python train.py --model="image captioner" --dataset="drawings of small networks of dots and links" --encoder_norm="layernorm_no_bias" --encoder_activation="geglu" --encoder_parallel_block=false --encoder_num_experts=8 --encoder_conv_stem=false --decoder_activation="gelu" --decoder_mlp_ratio=4 --decoder_bias="all" --decoder_inner_norm=false --decoder_prefix_bidirectional=true --optimizer="normuon" --momentum=0.9 --batch_size=128
Rows from block 2 of the image encoder, named by matrix and row number. Rows with one number belong to one neuron. Each number is 200 + 20 x the weight over its row's rms, rounded and kept within 0 to 999. All counts start at 0. After the name is the row's rms in percent of the matrix's.
# gate: MLP gate (encoder.blocks.2.mlp.gate.weight, 192x96), inputs 0-47
# fc1: MLP up (encoder.blocks.2.mlp.fc1.weight, 192x96), inputs 0-47
# fc2: MLP down (encoder.blocks.2.mlp.fc2.weight, 96x192, transposed), outputs 0-47
gate.20,102,207,216,235,182,195,201,213,206,182,209,167,185,190,155,230,211,210,213,204,185,221,194,200,189,204,214,240,210,207,207,224,213,180,208,175,168,192,203,204,197,198,200,172,190,208,224,166,158
fc1.20,104,160,235,193,187,209,227,187,189,196,196,234,199,206,202,231,204,226,223,187,226,235,212,214,174,175,198,202,199,212,189,217,209,231,182,189,195,194,184,177,226,195,192,193,203,210,192,159,213
fc2.20,099,230,204,208,230,180,214,205,153,193,192,178,186,222,191,189,193,208,212,196,186,192,167,225,216,210,169,174,206,231,243,203,187,175,202,210,194,204,213,165,204,170,208,192,214,167,218,205,205
gate.21,098,194,173,241,204,214,183,186,201,155,204,233,182,212,223,224,201,217,204,198,186,217,194,186,193,213,196,170,207,199,228,214,179,189,190,217,155,216,206,219,192,222,225,191,213,218,200,199,212
fc1.21,102,195,191,220,221,232,206,195,198,210,221,187,203,218,220,192,209,247,208,215,188,231,176,192,170,205,241,214,215,182,215,194,169,189,187,218,155,191,211,192,214,184,202,228,193,240,209,173,197
fc2.21,102,175,206,215,190,167,195,206,217,177,200,222,194,219,213,197,195,174,213,191,182,155,211,207,246,226,205,198,231,194,202,222,207,184,173,202,150,185,195,187,200,200,188,198,183,199,189,220,150
gate.22,100,224,213,219,192,196,204,147,147,244,187,196,179,201,192,177,214,184,233,224,205,182,198,212,187,196,210,175,221,199,175,206,192,222,188,255,202,193,196,214,191,217,211,168,232,216,218,217,232
fc1.22,109,174,199,207,192,173,212,235,228,205,204,188,200,191,205,221,204,209,204,181,150,205,217,228,200,209,165,195,186,182,188,205,215,192,221,225,230,198,196,238,224,189,213,203,172,168,203,219,168
fc2.22,101,227,197,193,222,206,193,201,164,204,201,182,189,169,168,182,169,202,217,164,223,227,173,208,182,178,224,213,186,210,188,253,160,225,175,196,230,192,181,186,211,215,202,205,235,218,184,215,228
gate.23,100,207,249,226,217,218,175,194,195,201,225,215,214,228,187,166,190,208,192,198,185,215,241,203,203,199,195,218,209,232,175,192,216,197,207,243,219,202,189,185,160,206,205,211,212,181,150,210,191
fc1.23,101,203,213,218,232,218,201,213,227,198,175,205,191,170,235,206,171,191,191,196,186,200,214,198,214,163,174,225,230,186,196,184,196,190,201,234,183,194,178,203,228,200,195,182,185,175,164,212,174
fc2.23,091,180,236,198,241,179,191,185,158,211,226,216,199,181,181,191,192,197,189,210,207,263,198,187,195,203,199,211,197,241,205,211,192,189,177,217,186,196,210,211,220,235,214,201,212,192,203,201,266
gate.24,096,207,196,200,210,248,214,192,201,184,191,200,182,188,195,194,188,182,203,193,190,209,215,207,231,196,205,223,199,210,179,175,212,198,199,202,152,197,188,181,214,179,234,188,220,192,229,184,199
fc1.24,098,205,193,198,202,226,236,195,222,186,197,181,203,170,189,182,217,227,187,198,207,168,181,189,194,190,184,161,175,222,236,184,223,197,205,179,259,170,210,173,214,237,205,210,197,193,207,200,198
fc2.24,105,199,174,174,197,184,150,228,203,206,244,218,224,236,211,206,197,229,205,179,203,198,235,215,170,200,207,227,207,179,184,206,175,215,204,208,179,205,181,197,197,182,201,226,221,198,194,194,174
gate.25,099,193,207,204,202,189,179,217,201,214,187,161,171,223,202,202,174,190,196,217,202,200,205,190,194,158,196,248,207,164,221,260,185,180,227,220,247,228,210,213,184,192,195,174,161,175,190,208,232
fc1.25,113,197,199,188,167,186,214,207,201,204,226,241,219,173,216,209,186,223,185,213,184,199,221,216,176,242,205,167,192,200,212,177,224,215,179,180,215,178,204,200,192,227,188,211,261,199,170,220,170
fc2.25,091,186,187,184,210,185,199,218,175,204,185,185,172,237,186,212,196,201,230,204,184,173,182,215,219,167,175,206,193,216,248,199,178,202,192,209,168,202,187,212,196,166,206,191,172,215,208,218,220
gate.26,096,216,219,183,222,201,194,232,198,186,197,201,215,230,220,227,195,215,188,200,205,230,195,192,176,199,207,206,203,217,190,186,163,162,169,224,194,193,204,219,187,223,168,217,180,179,182,189,179
fc1.26,098,191,195,201,186,192,215,213,196,221,232,209,200,202,236,185,197,194,203,182,208,186,226,238,199,212,212,220,186,211,174,226,232,214,159,194,182,195,195,224,190,174,157,208,202,153,211,192,219
fc2.26,098,205,204,191,207,224,211,213,205,198,195,189,207,183,230,185,176,216,206,220,194,240,195,178,233,150,200,240,183,173,191,178,174,203,194,193,242,206,177,187,203,204,224,185,209,216,200,196,179
gate.27,099,197,202,200,193,180,204,237,214,159,193,187,180,196,194,202,224,208,208,220,191,203,127,178,201,176,178,226,156,196,215,192,187,198,207,198,185,191,209,235,213,167,211,179,199,224,207,207,186
fc1.27,091,209,216,212,181,191,175,184,202,197,195,169,189,224,231,203,185,204,205,187,188,174,212,179,147,205,205,210,219,204,201,192,210,237,191,203,251,193,192,195,193,183,212,175,216,220,191,178,236
fc2.27,120,216,212,169,236,207,193,208,151,180,199,223,199,169,203,185,209,179,207,207,201,203,204,211,184,207,176,214,159,189,177,176,170,234,183,206,220,218,180,199,231,219,212,226,222,182,200,193,203
gate.28,100,198,213,197,188,218,195,212,208,181,205,227,210,219,201,208,188,169,206,227,247,256,179,180,172,208,220,183,216,188,209,240,184,225,194,195,178,180,159,218,210,182,213,197,187,216,163,183,168
fc1.28,099,210,219,179,182,167,222,221,214,171,204,202,190,226,212,208,180,210,183,238,240,210,209,210,203,203,199,222,229,191,212,220,215,216,180,188,182,183,193,224,180,188,207,180,186,192,203,173,134
fc2.28,118,207,188,225,185,224,165,182,210,170,204,188,174,193,196,215,202,210,210,192,142,181,207,217,231,207,199,178,185,185,201,192,216,207,219,219,185,217,211,207,219,185,150,193,166,200,214,202,247
gate.29,098,203,210,213,205,227,203,176,203,212,219,206,219,232,185,190,205,186,193,188,169,190,208,223,178,191,193,196,169,202,183,207,186,227,232,256,239,205,173,200,203,207,203,160,172,208,197,208,191
fc1.29,087,189,220,211,188,172,203,201,204,192,223,246,174,207,173,175,211,223,219,214,209,226,159,181,196,206,187,219,208,217,215,198,227,222,214,181,238,181,214,194,166,193,230,219,198,185,192,198,205
fc2.29,112,226,207,182,199,228,192,204,185,204,180,176,214,191,207,216,178,175,203,222,228,210,203,224,220,186,212,177,194,203,207,230,201,163,212,214,211,199,181,205,207,192,203,197,206,185,215,215,191
gate.30,099,213,197,178,198,217,203,210,202,192,225,160,196,169,226,199,189,199,168,189,221,222,185,214,222,198,235,200,183,177,178,206,211,205,225,191,164,226,193,186,206,199,191,184,185,196,165,250,196
fc1.30,107,195,215,170,226,192,187,241,231,209,205,195,210,159,218,207,199,184,207,178,176,209,186,177,183,213,227,223,255,217,205,203,180,174,223,167,187,210,200,183,190,205,197,170,199,194,211,191,188
fc2.30,102,211,208,215,189,208,193,159,182,229,199,172,226,187,186,168,199,168,205,209,198,216,198,202,204,170,190,237,169,201,203,235,210,186,209,174,191,195,190,192,169,219,200,225,235,210,180,226,236
gate.31,106,186,203,220,173,212,210,234,188,185,190,172,193,209,194,223,173,178,180,185,167,237,226,229,190,222,190,179,184,231,196,230,232,195,215,161,169,198,201,164,191,205,164,212,204,175,209,217,191
fc1.31,101,192,232,208,223,208,180,208,183,213,228,227,170,181,170,234,179,168,210,175,185,197,168,211,189,197,184,196,181,195,190,195,230,212,249,208,183,204,204,181,223,182,160,197,199,212,231,195,166
fc2.31,077,170,185,200,196,200,171,195,208,176,197,177,195,214,209,237,199,218,222,181,177,215,198,223,238,210,185,157,208,210,175,191,224,211,218,191,184,189,198,202,207,234,177,228,222,212,209,217,189
gate.32,105,201,189,213,226,181,179,192,202,219,199,207,211,194,223,203,189,175,184,214,214,237,241,235,210,187,208,203,215,208,159,170,209,193,209,160,204,225,224,210,192,196,230,197,205,199,233,187,202
fc1.32,101,212,208,208,178,202,200,178,223,201,219,229,207,203,208,173,194,207,207,214,187,217,241,213,211,195,207,250,197,216,196,225,177,178,211,173,213,233,177,206,154,242,220,204,186,209,196,184,196
fc2.32,107,186,178,216,220,211,191,206,169,214,199,185,187,142,182,200,222,203,187,190,225,213,182,205,207,214,199,198,178,196,201,184,172,173,212,207,223,204,208,198,220,234,225,189,214,186,196,200,228
gate.33,107,213,179,211,217,166,186,208,171,200,196,199,195,205,189,195,228,163,185,176,203,176,235,204,186,199,211,189,197,211,231,205,198,225,200,173,191,211,181,211,170,184,236,173,214,202,230,190,221
fc1.33,102,211,167,229,199,216,242,194,212,202,188,177,191,209,172,186,207,199,238,191,206,195,206,194,192,184,201,207,212,221,220,227,230,208,230,194,224,232,199,227,195,196,184,221,204,194,208,171,193
fc2.33,097,200,180,234,217,178,179,175,193,226,222,228,180,190,232,186,208,176,209,212,212,161,201,186,194,229,189,202,182,188,174,180,202,186,165,198,245,175,203,224,180,216,215,215,220,181,193,209,223
gate.34,117,237,223,194,233,181,174,203,161,191,176,216,223,225,201,216,185,195,219,190,221,194,197,219,200,194,219,204,244,213,199,188,191,209,190,200,162,171,158,203,184,189,228,189,160,192,177,188,206
fc1.34,116,217,205,183,224,198,230,193,176,218,216,218,200,167,190,202,199,155,202,208,191,189,195,230,183,190,203,196,220,207,195,177,208,247,176,219,165,198,207,196,204,193,211,199,164,206,194,220,198
fc2.34,099,175,209,203,184,185,195,221,220,157,215,169,231,225,210,193,220,235,214,174,214,186,209,190,236,186,203,215,173,202,208,212,191,198,213,217,207,198,186,194,203,192,221,156,206,208,230,211,211
gate.35,106,194,184,191,178,231,191,213,198,240,216,185,198,193,193,192,154,194,221,192,216,177,172,214,206,156,185,212,211,177,198,204,193,190,206,181,214,200,217,168,196,209,228,234,188,203,180,248,183
fc1.35,094,232,179,148,174,218,199,154,230,185,220,175,206,226,205,217,201,185,196,179,196,182,221,227,204,222,214,232,187,207,185,168,185,203,194,184,253,190,164,210,174,204,212,215,179,217,206,203,218
fc2.35,107,213,215,202,199,180,232,254,207,210,221,178,201,156,210,208,194,205,210,186,228,182,173,229,221,171,219,188,207,170,232,212,205,194,187,204,234,182,214,160,209,207,173,187,205,245,196,197,158
gate.36,105,195,206,204,208,211,226,227,199,173,201,217,210,205,196,220,196,141,175,219,220,198,234,188,188,190,167,180,203,201,149,192,179,229,189,177,205,195,211,226,205,225,202,174,224,193,245,209,203
fc1.36,098,198,197,242,198,228,154,174,219,220,181,216,185,203,245,181,177,237,206,205,180,210,198,185,185,148,213,224,225,193,211,228,162,182,240,179,181,178,170,211,176,217,204,188,176,201,211,232,193
fc2.36,094,203,216,177,197,197,201,220,186,161,202,171,203,215,218,204,183,216,176,199,214,221,191,226,221,221,199,211,194,193,214,212,204,176,199,179,225,208,188,168,228,231,183,173,193,231,178,179,233
gate.37,105,164,213,230,216,213,177,172,191,203,222,205,197,168,187,219,202,215,207,213,197,240,216,197,194,167,238,191,196,217,178,169,218,185,191,240,180,218,220,217,197,189,185,186,221,236,180,206,236
fc1.37,102,204,213,247,204,207,191,178,196,174,243,167,181,230,187,206,207,215,205,204,179,196,185,205,233,186,220,193,200,195,237,168,203,183,190,181,191,215,241,205,214,190,211,181,206,207,195,204,225
fc2.37,101,183,191,196,201,229,223,222,200,164,186,228,205,203,195,188,187,232,184,203,206,169,204,211,241,205,215,171,202,212,210,203,196,213,212,194,196,176,160,175,217,179,196,190,184,186,220,186,180
gate.38,107,180,170,232,209,232,243,180,212,185,215,197,176,192,196,211,233,173,191,175,229,223,217,186,231,184,202,182,227,205,168,193,231,167,231,182,186,198,197,218,186,214,192,199,159,194,193,201,168
fc1.38,102,188,207,165,189,212,184,207,167,223,203,198,214,205,196,191,171,179,193,199,229,191,234,182,209,166,180,202,216,197,166,176,230,174,214,214,199,206,203,187,234,194,201,220,226,213,182,171,193
fc2.38,101,223,189,177,154,146,191,208,186,247,180,194,179,229,187,235,198,198,216,178,184,214,207,186,183,175,195,183,190,194,203,196,178,222,197,184,187,215,211,219,191,191,216,222,199,203,208,188,247
gate.39,094,197,226,191,199,192,207,196,206,138,216,165,151,215,209,192,213,211,251,213,205,211,227,203,222,217,221,165,207,212,240,199,209,190,215,191,202,223,185,193,183,203,166,197,203,161,244,171,191
fc1.39,099,168,202,199,186,228,172,185,168,221,215,202,237,197,221,180,195,195,169,202,168,193,177,243,210,203,201,232,204,208,197,195,223,172,207,211,239,157,187,191,201,233,210,214,201,201,190,168,215
fc2.39,109,192,205,210,218,174,214,185,214,206,216,166,190,196,187,177,215,156,257,220,222,211,158,208,193,203,205,162,171,223,208,206,212,168,205,183,173,220,196,201,185,198,205,189,195,206,200,180,197
gate.40,110,200,194,206,200,202,181,237,198,208,192,194,223,242,208,198,178,194,208,221,179,166,198,220,192,210,167,211,211,227,197,221,236,230,182,216,178,199,185,211,154,232,218,205,188,197,188,193,182
fc1.40,101,186,205,163,151,235,200,192,193,183,201,203,222,170,203,161,194,171,230,183,231,182,177,188,202,216,201,201,180,203,205,209,220,200,201,167,222,181,189,218,209,206,233,209,200,161,213,191,214
fc2.40,084,183,190,194,191,224,194,175,188,241,194,173,162,210,211,182,176,187,191,235,202,195,188,247,177,204,176,213,218,204,214,193,182,249,189,221,201,212,204,191,180,189,157,201,205,188,177,201,192
gate.41,093,211,226,194,221,198,169,202,160,224,180,216,228,196,226,213,220,223,224,236,196,230,192,216,202,160,218,214,186,188,210,190,191,212,193,206,194,236,187,205,172,210,198,187,202,192,205,169,186
fc1.41,106,210,158,210,157,206,245,201,201,196,219,184,185,201,210,223,183,192,171,177,194,201,197,189,182,221,223,222,183,176,135,219,194,203,239,210,187,214,188,208,187,203,210,214,199,225,213,181,167
fc2.41,077,222,180,192,194,214,155,203,210,181,201,208,184,229,190,197,236,178,182,205,195,167,210,234,229,229,190,180,229,177,189,199,206,217,229,209,143,193,233,198,185,202,213,193,183,219,224,187,208
gate.42,096,206,199,204,226,200,204,182,209,214,148,212,192,176,214,174,183,182,192,176,205,201,179,205,203,180,215,213,201,194,194,219,148,161,170,247,193,202,213,228,169,240,210,156,187,210,211,191,215
fc1.42,099,205,207,199,215,165,223,185,234,176,191,245,201,180,191,190,214,202,214,231,200,225,200,185,233,190,203,142,173,218,199,210,163,194,215,168,155,182,197,200,204,187,248,225,211,208,217,193,198
fc2.42,102,185,187,214,184,201,206,214,194,200,200,193,191,205,176,215,208,219,229,194,198,183,186,231,188,209,202,168,236,217,201,168,194,270,184,152,178,202,180,201,228,180,185,192,159,204,194,225,180
gate.43,098,207,222,200,201,179,223,200,204,170,202,195,182,196,198,162,211,197,193,150,204,177,185,211,209,196,221,198,177,195,208,198,173,206,227,169,196,187,193,202,215,169,222,193,182,179,162,237,237
fc1.43,100,225,238,209,187,165,230,207,197,192,201,221,219,151,200,182,213,183,206,167,208,173,201,176,209,216,221,182,207,185,192,189,174,201,222,251,197,184,190,191,203,190,234,195,204,168,181,234,213
fc2.43,102,170,176,186,190,203,169,161,223,212,177,177,211,229,199,221,222,209,221,205,201,228,191,203,195,216,203,213,181,217,206,184,240,193,204,193,195,198,220,187,221,193,216,200,204,194,221,196,209
gate.44,101,204,203,161,193,193,190,228,200,194,204,199,208,178,218,218,250,187,237,170,224,208,207,191,189,194,203,192,198,195,188,181,165,206,237,169,185,227,194,202,231,214,194,206,208,206,226,194,211
fc1.44,093,202,196,202,213,185,210,177,185,220,227,258,197,187,174,171,192,193,179,208,200,216,151,205,199,215,203,206,172,244,226,173,218,194,190,226,167,178,194,185,200,191,222,224,180,196,227,192,172
fc2.44,089,193,186,196,187,224,214,215,210,231,201,176,218,198,185,214,215,209,194,212,208,205,167,191,203,177,243,174,229,178,191,194,189,221,182,200,182,195,190,198,212,215,213,202,203,173,170,212,256
gate.45,098,218,253,203,207,195,196,190,183,204,224,204,196,208,222,194,198,177,203,228,225,214,171,238,208,211,228,196,170,176,187,168,209,215,231,139,168,218,199,190,216,244,205,174,187,206,182,204,198
fc1.45,096,210,215,235,205,181,203,180,201,201,213,190,181,215,241,219,182,184,206,195,177,237,174,198,221,215,219,167,203,203,185,188,230,242,176,203,190,189,200,215,187,186,151,203,205,207,218,213,195
fc2.45,069,231,188,221,213,200,203,185,222,173,219,208,216,214,182,218,212,223,203,193,199,175,195,232,204,197,167,194,216,204,174,187,224,179,200,196,186,177,229,172,204,215,209,140,182,182,199,240,183
gate.46,108,204,206,212,179,215,240,186,174,202,208,185,210,225,181,192,192,222,223,197,198,222,199,208,211,181,169,211,209,209,198,224,224,195,187,187,158,221,224,211,215,210,226,196,196,194,181,198,204
fc1.46,112,212,182,215,214,183,158,206,184,202,215,202,213,196,186,213,215,211,189,181,183,172,187,196,211,223,239,215,215,176,234,175,212,203,185,194,216,198,195,214,162,156,217,191,203,207,200,216,235
fc2.46,106,209,202,194,213,217,220,232,219,164,211,179,210,202,213,186,168,200,218,232,210,200,174,194,223,176,175,194,184,239,184,213,232,210,243,218,241,208,188,189,208,227,198,179,156,191,225,159,189
gate.47,106,205,214,188,174,177,187,205,170,220,209,215,205,197,170,257,187,190,224,212,253,216,171,175,177,219,180,179,204,202,199,168,177,202,223,223,180,204,223,205,227,187,186,186,209,210,199,171,223
fc1.47,108,179,183,181,196,209,202,189,199,202,164,183,195,222,148,248,189,201,200,220,226,210,181,150,182,187,176,142,224,197,203,186,190,177,240,175,194,223,217,209,220,186,179,222,212,194,166,203,241
fc2.47,114,178,175,183,186,184,188,215,246,166,191,204,210,186,211,205,173,236,228,210,237,183,187,189,186,211,230,208,206,193,213,192,190,205,189,209,206,171,218,157,161,198,200,209,207,192,197,220,218
gate.48,117,211,214,196,233,194,194,199,242,174,206,178,189,187,227,211,200,192,175,195,216,171,242,170,218,178,236,218,200,207,181,187,170,198,194,177,204,210,193,196,220,191,199,211,206,217,186,165,250
fc1.48,112,198,203,190,180,180,192,167,214,235,214,225,195,243,213,199,209,196,201,173,214,217,217,202,196,199,157,189,211,162,199,215,202,189,175,179,252,218,224,205,187,190,202,198,144,195,205,182,195
fc2.48,098,211,187,217,219,211,207,183,215,197,219,197,181,190,192,212,199,244,190,195,218,198,189,199,240,169,169,169,161,247,197,188,214,200,182,205,236,205,186,191,192,218,150,218,207,219,183,184,220
gate.49,091,210,223,196,200,220,212,207,230,205,177,128,219,186,209,184,192,210,152,195,195,197,217,210,186,223,214,221,180,200,188,200,185,186,152,145,234,201,203,196,222,176,199,199,172,201,194,207,205
fc1.49,085,192,186,193,198,181,192,230,218,212,183,148,205,190,198,217,214,218,162,186,194,156,219,213,225,212,220,183,198,190,202,187,204,199,207,176,148,187,195,194,194,158,209,207,194,203,170,193,203
fc2.49,116,188,233,196,216,229,211,185,159,202,174,233,195,185,209,148,157,171,199,209,211,184,222,203,193,187,230,222,158,199,195,218,192,189,215,227,214,213,197,204,171,197,195,191,182,224,238,175,191
gate.50,108,199,214,180,210,191,202,181,178,191,164,162,178,222,223,208,199,195,167,209,216,194,254,217,165,213,167,146,214,239,180,201,212,183,196,188,186,210,190,167,224,213,213,175,202,205,196,193,204
fc1.50,108,182,217,202,171,215,195,251,170,216,172,185,181,182,202,191,221,192,189,233,202,202,200,188,227,197,190,208,205,171,152,181,216,190,207,180,205,167,206,171,192,197,164,207,246,217,168,189,220
fc2.50,102,219,201,197,228,184,219,164,211,169,210,223,211,180,229,214,165,176,209,204,198,189,178,218,178,232,203,178,226,219,214,245,235,185,194,182,220,235,200,186,177,229,201,209,190,222,204,185,172
gate.134,114,238,223,246,213,202,196,190,197,230,194,191,189,238,182,180,167,235,226,211,232,177,190,206,205,189,230,172,212,177,200,212,206,198,223,168,209,208,168,215,190,210,174,180,210,201,207,198,226
fc1.134,108,194,227,181,184,192,215,194,229,235,210,232,178,185,193,209,253,224,159,204,183,198,194,177,239,215,181,190,186,181,185,206,198,183,197,227,212,241,213,198,201,166,214,185,148,210,178,224,180
fc2.134,107,186,210,173,204,223,213,199,176,192,207,206,212,178,198,174,172,186,232,177,251,208,197,204,172,203,240,188,197,210,201,212,156,220,179,212,184,250,174,192,193,194,219,213,203,193,197,186,222
gate.135,093,239,204,194,202,200,211,218,207,189,204,170,232,223,223,226,177,198,170,208,203,164,152,236,180,169,205,220,215,200,174,203,157,188,202,168,207,200,193,193,198,212,223,189,186,171,171,188,204
fc1.135,099,169,236,216,246,199,217,215,216,197,231,171,216,180,207,200,173,187,183,157,191,204,219,174,203,217,229,195,184,204,210,170,176,193,187,183,200,217,219,179,203,208,191,156,198,225,204,208,202
fc2.135,105,208,199,178,209,218,192,194,203,226,155,238,169,184,202,212,216,170,204,251,218,201,232,203,222,196,157,226,155,160,189,219,192,220,232,197,185,209,190,230,186,201,179,228,212,202,201,199,205
gate.136,103,213,152,198,168,172,189,185,182,228,185,194,229,191,199,205,192,215,208,180,197,198,207,196,193,182,217,203,211,209,168,210,232,237,136,225,184,210,207,199,198,236,196,185,231,228,209,166,232
fc1.136,094,200,182,213,230,181,214,219,218,203,199,187,193,183,200,149,193,210,213,209,175,189,212,227,214,194,185,181,200,208,213,207,211,203,204,173,163,156,200,217,188,178,203,180,203,224,221,214,203
fc2.136,090,144,224,230,172,164,188,182,193,172,205,222,196,223,209,206,169,183,191,190,188,179,207,197,183,202,208,175,221,183,229,198,185,150,233,208,203,200,203,179,236,213,214,221,218,190,227,193,196
gate.137,092,207,165,194,156,201,202,213,208,176,220,238,166,196,219,203,190,229,211,171,196,193,154,179,186,178,197,243,193,197,222,215,189,215,221,223,267,194,191,220,190,211,197,209,180,201,192,202,193
fc1.137,098,216,180,219,231,202,203,214,192,213,189,234,216,219,205,226,205,196,227,191,208,225,237,184,188,178,223,212,205,207,171,219,171,188,197,238,161,196,202,171,228,200,228,171,223,207,213,238,201
fc2.137,125,149,203,170,193,182,204,189,202,215,223,237,168,209,185,194,186,228,201,183,215,225,184,183,200,228,169,216,166,217,197,195,186,192,205,216,204,212,201,197,202,198,194,257,200,200,180,213,196
gate.138,101,221,189,223,227,204,195,186,187,211,167,224,214,213,212,209,192,204,187,199,235,240,213,201,201,212,197,222,214,217,206,218,143,192,195,221,200,224,212,172,222,193,228,205,207,208,174,159,218
fc1.138,094,185,230,187,170,212,197,216,222,180,208,179,174,189,164,218,195,244,208,228,195,176,188,211,218,185,194,165,174,164,198,163,230,186,239,193,187,193,202,230,174,220,180,207,189,190,216,218,199
fc2.138,088,208,208,198,227,176,204,188,166,177,192,211,193,170,231,191,170,165,195,192,185,234,186,218,223,197,241,196,239,204,211,216,175,211,173,230,181,202,217,180,178,192,201,195,213,230,235,209,193
gate.139,108,219,216,205,210,209,195,194,175,241,157,198,215,196,196,211,202,217,255,166,209,196,174,202,210,185,226,212,204,217,186,188,192,234,163,168,171,206,206,241,195,175,206,213,175,180,192,241,230
fc1.139,112,208,243,225,244,173,197,169,168,203,222,210,197,171,183,212,195,202,186,199,195,201,189,184,181,207,201,206,220,208,195,211,187,208,206,164,188,165,219,198,202,217,233,222,187,193,209,213,210
fc2.139,097,166,162,184,199,229,179,222,246,183,204,180,188,206,237,200,194,203,173,209,197,195,180,206,236,213,202,172,177,169,219,201,239,236,189,201,156,220,167,237,192,209,204,191,198,198,212,237,183
gate.140,091,208,200,168,201,194,200,223,177,206,182,213,223,208,205,198,196,196,212,197,209,202,229,179,204,186,187,231,219,185,175,234,213,205,189,237,193,213,183,212,148,187,183,186,170,183,205,243,218
fc1.140,104,192,197,198,208,204,193,214,165,198,204,166,201,189,179,212,213,248,197,204,173,203,207,205,211,205,213,225,205,185,181,248,201,203,183,264,215,208,249,227,180,216,182,189,211,197,182,211,247
fc2.140,098,215,225,172,220,190,183,192,165,219,204,211,192,218,184,211,188,156,217,206,184,218,156,218,175,184,219,204,186,221,174,192,216,229,181,181,220,189,173,187,208,240,192,185,210,218,188,182,209
gate.141,112,161,223,234,197,176,210,200,212,159,194,212,180,210,195,223,170,213,197,200,204,232,176,211,201,231,184,202,169,199,220,225,183,178,226,182,174,202,179,197,232,221,211,197,186,210,230,189,205
fc1.141,107,197,191,185,231,184,195,174,203,205,181,185,199,228,190,171,212,179,186,202,176,145,245,240,171,182,211,198,234,219,181,198,202,205,196,183,224,183,215,199,199,216,200,197,220,199,172,184,226
fc2.141,109,238,169,189,231,221,214,169,174,213,184,228,181,194,183,234,217,221,196,196,172,220,181,162,234,209,181,187,162,193,195,221,195,218,215,183,212,185,185,220,225,190,195,201,176,244,215,198,217
gate.142,094,214,208,194,183,235,191,191,196,213,167,219,226,213,181,204,198,147,214,190,181,186,213,235,203,190,216,211,194,217,231,194,185,205,212,149,206,212,191,236,230,215,231,183,200,199,190,168,214
fc1.142,100,221,179,162,211,236,191,212,205,197,166,239,239,214,162,194,193,178,185,225,204,219,197,202,180,210,178,229,199,176,223,202,183,214,233,169,177,192,207,230,208,209,214,204,191,175,214,191,205
fc2.142,117,212,243,198,171,184,219,194,193,218,156,188,155,212,189,187,196,189,203,218,218,169,190,195,228,204,216,194,172,192,213,224,163,200,186,182,206,236,213,180,204,217,251,187,203,217,170,200,217
gate.143,096,193,195,198,230,175,191,199,210,196,196,175,206,183,211,190,183,203,221,216,189,203,188,194,193,208,207,195,196,153,227,270,244,184,214,151,181,231,207,185,171,189,199,169,225,200,204,192,179
fc1.143,096,190,217,225,216,174,205,216,179,204,182,156,200,196,164,210,197,223,201,176,185,182,215,213,174,201,223,206,217,202,232,171,216,236,190,173,200,231,224,215,157,206,200,214,192,184,164,209,228
fc2.143,092,218,208,228,186,191,214,215,168,227,186,217,198,213,196,186,188,185,202,260,223,196,200,183,197,183,165,211,194,197,201,196,195,201,216,153,182,214,197,231,204,186,207,193,205,202,219,190,206
gate.144,097,197,167,195,227,217,200,186,206,180,193,183,213,201,160,207,225,191,188,204,207,216,196,176,188,188,198,211,225,201,210,206,196,176,208,162,212,187,248,208,219,202,210,186,200,193,234,199,215
fc1.144,091,214,208,199,193,201,211,173,209,195,181,199,196,201,205,214,200,181,219,212,193,240,201,202,253,190,200,202,180,202,193,210,214,211,166,202,191,208,199,197,180,192,178,188,198,233,174,234,188
fc2.144,092,206,204,218,219,194,212,209,200,177,165,198,187,186,181,193,156,192,186,189,209,205,221,192,184,190,219,206,184,212,211,194,182,213,237,191,230,182,190,204,203,188,158,206,222,194,255,202,256
gate.145,097,195,215,208,205,216,197,224,173,196,158,200,208,211,198,203,202,212,184,220,219,203,199,190,225,201,176,181,183,187,205,206,224,179,234,189,213,191,199,223,211,218,158,174,183,182,216,178,197
fc1.145,099,215,232,203,205,210,201,164,194,165,222,213,218,205,193,194,180,195,198,187,180,224,199,216,163,206,228,199,219,192,196,221,168,236,166,215,208,223,200,208,180,235,187,216,233,190,151,217,209
fc2.145,107,222,151,207,183,188,211,217,172,217,216,206,207,207,188,226,170,193,195,183,225,210,200,221,203,204,180,203,207,198,193,173,162,194,228,198,165,224,189,204,207,200,179,219,205,167,156,170,216
gate.146,103,200,222,210,191,218,212,189,207,211,198,204,219,229,152,197,208,221,169,221,201,186,173,231,194,203,222,199,167,230,154,221,212,185,202,210,224,196,183,176,213,211,225,229,231,183,236,192,234
fc1.146,091,211,201,218,189,211,212,206,182,190,178,199,198,222,169,175,186,222,202,237,194,163,235,210,203,204,224,190,175,235,205,227,198,177,207,186,162,201,188,199,184,206,207,192,221,186,221,179,240
fc2.146,111,219,197,210,240,204,214,204,236,232,211,216,196,197,205,190,177,212,176,197,190,193,233,197,181,222,212,240,178,168,234,184,188,212,221,158,173,224,220,187,208,214,207,211,177,184,198,200,188
gate.147,096,229,186,169,207,221,202,250,172,178,209,242,175,233,230,171,183,189,191,193,214,202,190,216,173,219,179,195,199,211,185,205,204,198,163,209,199,205,186,183,175,206,211,229,219,187,208,180,204
fc1.147,096,189,196,205,224,176,184,216,232,201,197,181,215,187,190,219,221,194,228,246,217,192,190,181,198,215,212,224,203,177,178,199,169,204,211,191,169,186,199,184,213,184,207,165,188,199,210,228,152
fc2.147,104,222,197,198,225,207,181,210,168,186,220,205,206,199,202,177,217,179,222,173,174,196,236,189,197,226,203,223,164,197,178,184,206,209,193,191,177,235,182,225,170,192,207,244,236,206,162,201,204